config.toml
dataset = "abstract colour fields from 500 small random pattern networks"
image_size = 48
targets = ["generator"]
num_classes = 500
norm_position = "pre"
activation = "gelu"
mlp_ratio = 2
moe = "top_k"
patch_size = [6, 6]
layers = 8
mixing = "mixup"
beta2 = 0.99
gradient_centralization = true
warmup_steps = 4000
Rows from block 3 of a small image classifier, named by matrix and row number. Rows with one number within an expert belong to one neuron, the router's apart. Each number is 50 + 15 x the weight over its row's rms, rounded and kept within 0 to 99. All counts start at 0. After the name is the row's rms in percent of the matrix's.
After each expert's rows are labels from the 100 images, of 14976, where the router gives the expert most weight on average: "strongest on" is what is common among them. Only what is clearly more common there than usual is listed. The data: abstract colour fields from 500 small random pattern networks.
# router: router (model.blocks.3.mlp.router.weight, 8x512), inputs 57-113
# up: expert up (model.blocks.3.mlp.up, 8x128x512), inputs 57-113
# down: expert down (model.blocks.3.mlp.down, 8x512x128, transposed), outputs 57-113

# expert 2
router.2 096:45 48 39 18 50 47 60 58 41 34 49 65 75 29 64 62 48 74 42 46 64 63 48 53 48 46 43 54 34 72 38 20 36 81 62 29 77 62 45 59 47 48 75 43 12 68 30 54 61 24 52 57 56 36 49 61 28
up.0 104:35 47 56 58 27 66 16 14 37 71 52 57 57 66 34 55 63 29 48 58 36 41 65 24 99 35 77 37 51 43 39 81 70 52 41 51 57 61 55 57 63 31 42 63 46 69 38 17 29 55 57 71 55 29 62 43 39
down.0 098:46 49 45 53 35 61 55 24 23 80 40 52 49 63 52 58 57 53 41 69 50 49 57 51 37 39 47 74 44 39 54 64 73 57 50 07 51 61 51 62 33 49 62 40 53 83 47 61 53 49 75 50 52 49 25 69 34
strongest on: mostly red; bright

# expert 3
router.3 093:71 22 64 53 39 46 53 38 64 51 39 33 51 65 65 61 55 61 73 75 71 40 43 65 45 62 43 43 78 44 54 54 71 43 21 35 17 71 58 43 51 35 33 57 61 56 51 56 62 58 77 33 67 80 50 45 58
up.0 108:50 51 58 61 51 30 42 43 58 44 65 43 76 26 53 77 61 61 55 61 54 43 53 60 57 26 53 44 64 32 48 68 29 62 53 60 49 48 47 42 63 55 52 60 58 69 49 47 88 54 41 60 75 59 53 48 48
down.0 103:67 48 45 39 70 51 43 49 34 50 42 72 51 32 44 50 47 82 58 43 64 39 41 38 39 50 25 68 30 92 52 67 30 74 35 72 41 55 71 37 42 65 59 55 30 61 88 28 45 61 29 55 43 66 69 64 44
strongest on: fine detail; bright

# expert 6
router.6 099:66 29 39 70 43 65 33 54 59 50 52 31 45 58 51 16 60 61 55 53 46 60 69 57 33 51 48 39 45 37 38 85 53 74 63 35 35 48 34 20 65 59 58 56 31 31 91 68 52 65 42 76 36 45 73 62 43
up.0 096:37 45 48 50 59 42 63 43 72 64 47 62 29 69 54 27 70 53 46 50 76 36 74 76 45 33 49 68 43 59 61 78 58 50 66 58 78 51 79 68 29 55 55 31 70 33 56 46 50 68 58 79 48 38 40 35 50
down.0 081:94 45 47 42 54 61 44 90 37 49 58 35 55 46 14 63 48 49 34 55 49 64 45 66 24 36 55 60 62 41 66 40 56 63 43 34 64 16 74 33 41 49 80 27 62 84 11 60 36 57 34 35 40 56 55 54 51
strongest on: mostly blue; dark; smooth

# expert 0
router.0 103:50 57 51 99 58 65 58 62 83 58 48 59 66 14 50 41 41 60 46 65 62 55 50 68 31 37 48 69 33 37 45 53 49 58 53 08 74 51 51 61 64 45 44 68 68 56 40 53 67 67 46 38 62 34 75 70 58
up.0 102:47 46 40 53 77 53 31 44 62 66 49 77 51 39 53 52 52 77 50 66 22 38 44 58 55 31 48 60 90 34 47 47 35 82 60 50 41 11 55 53 53 49 30 49 82 51 88 37 62 58 49 56 54 81 34 65 55
down.0 089:41 51 60 29 54 32 57 58 40 44 68 41 76 37 58 19 43 59 64 32 53 77 48 29 64 21 56 69 35 63 65 67 67 55 53 65 72 63 48 59 54 71 99 44 60 28 65 37 62 07 49 56 63 65 72 51 31
strongest on: mostly green; smooth

# expert 4
router.4 094:61 46 41 09 62 62 76 50 57 57 37 62 54 39 62 54 59 63 42 63 33 62 75 37 71 62 62 56 60 75 57 54 74 42 61 47 79 60 77 81 39 45 55 33 66 63 37 33 52 66 57 71 64 50 48 67 61
up.0 135:45 82 79 58 05 37 49 66 28 38 39 72 61 75 64 74 32 16 65 20 37 24 50 71 76 56 68 48 48 19 41 44 58 51 58 74 68 66 54 74 44 55 64 67 43 40 44 46 34 46 48 16 49 47 75 54 62
down.0 109:66 38 65 67 51 33 34 45 33 55 49 28 29 51 57 28 47 61 42 49 64 59 37 40 48 21 32 25 62 46 49 61 71 48 65 67 71 39 32 39 52 53 40 31 60 59 66 35 62 47 33 46 52 48 35 70 50
strongest on: mostly red; smooth

# expert 5
router.5 122:41 51 47 38 59 50 42 59 37 44 52 56 45 45 38 71 34 43 26 10 19 67 44 47 43 61 71 31 45 56 65 43 59 29 63 78 51 35 49 53 84 33 30 44 40 34 39 63 48 49 35 38 48 37 28 50 39
up.0 102:64 58 70 49 65 46 60 52 34 55 61 75 54 36 57 44 45 55 76 82 39 24 43 39 86 46 10 56 56 20 37 60 58 71 41 55 35 36 48 64 38 69 39 58 72 44 73 40 39 58 55 50 59 68 57 33 71
down.0 112:40 48 54 72 41 39 31 17 56 36 61 49 47 69 46 64 47 31 36 32 61 64 68 56 43 56 60 40 54 65 62 42 34 14 59 29 49 44 37 65 75 32 62 43 40 29 41 65 65 61 58 41 55 61 45 60 24
strongest on: bright; smooth

# expert 1
router.1 105:55 66 52 59 64 55 58 58 48 60 45 37 34 68 59 59 31 41 78 53 72 49 22 46 44 48 56 62 60 42 44 35 44 60 41 43 59 67 57 53 65 69 58 43 66 55 77 60 23 39 60 58 51 71 45 49 51
up.0 100:36 62 51 43 46 34 53 28 35 39 55 63 23 88 68 26 86 45 68 47 66 58 53 14 58 58 66 44 55 71 34 64 37 24 37 61 37 34 54 50 48 70 35 31 34 41 72 55 51 35 79 48 32 76 68 27 61
down.0 091:68 51 65 64 47 27 65 70 66 43 35 53 54 43 56 56 53 53 80 73 52 55 49 71 22 64 56 60 43 60 52 64 55 38 57 63 32 69 51 46 36 46 71 60 44 64 58 57 59 56 20 28 45 67 31 62 49
strongest on: fine detail; mostly green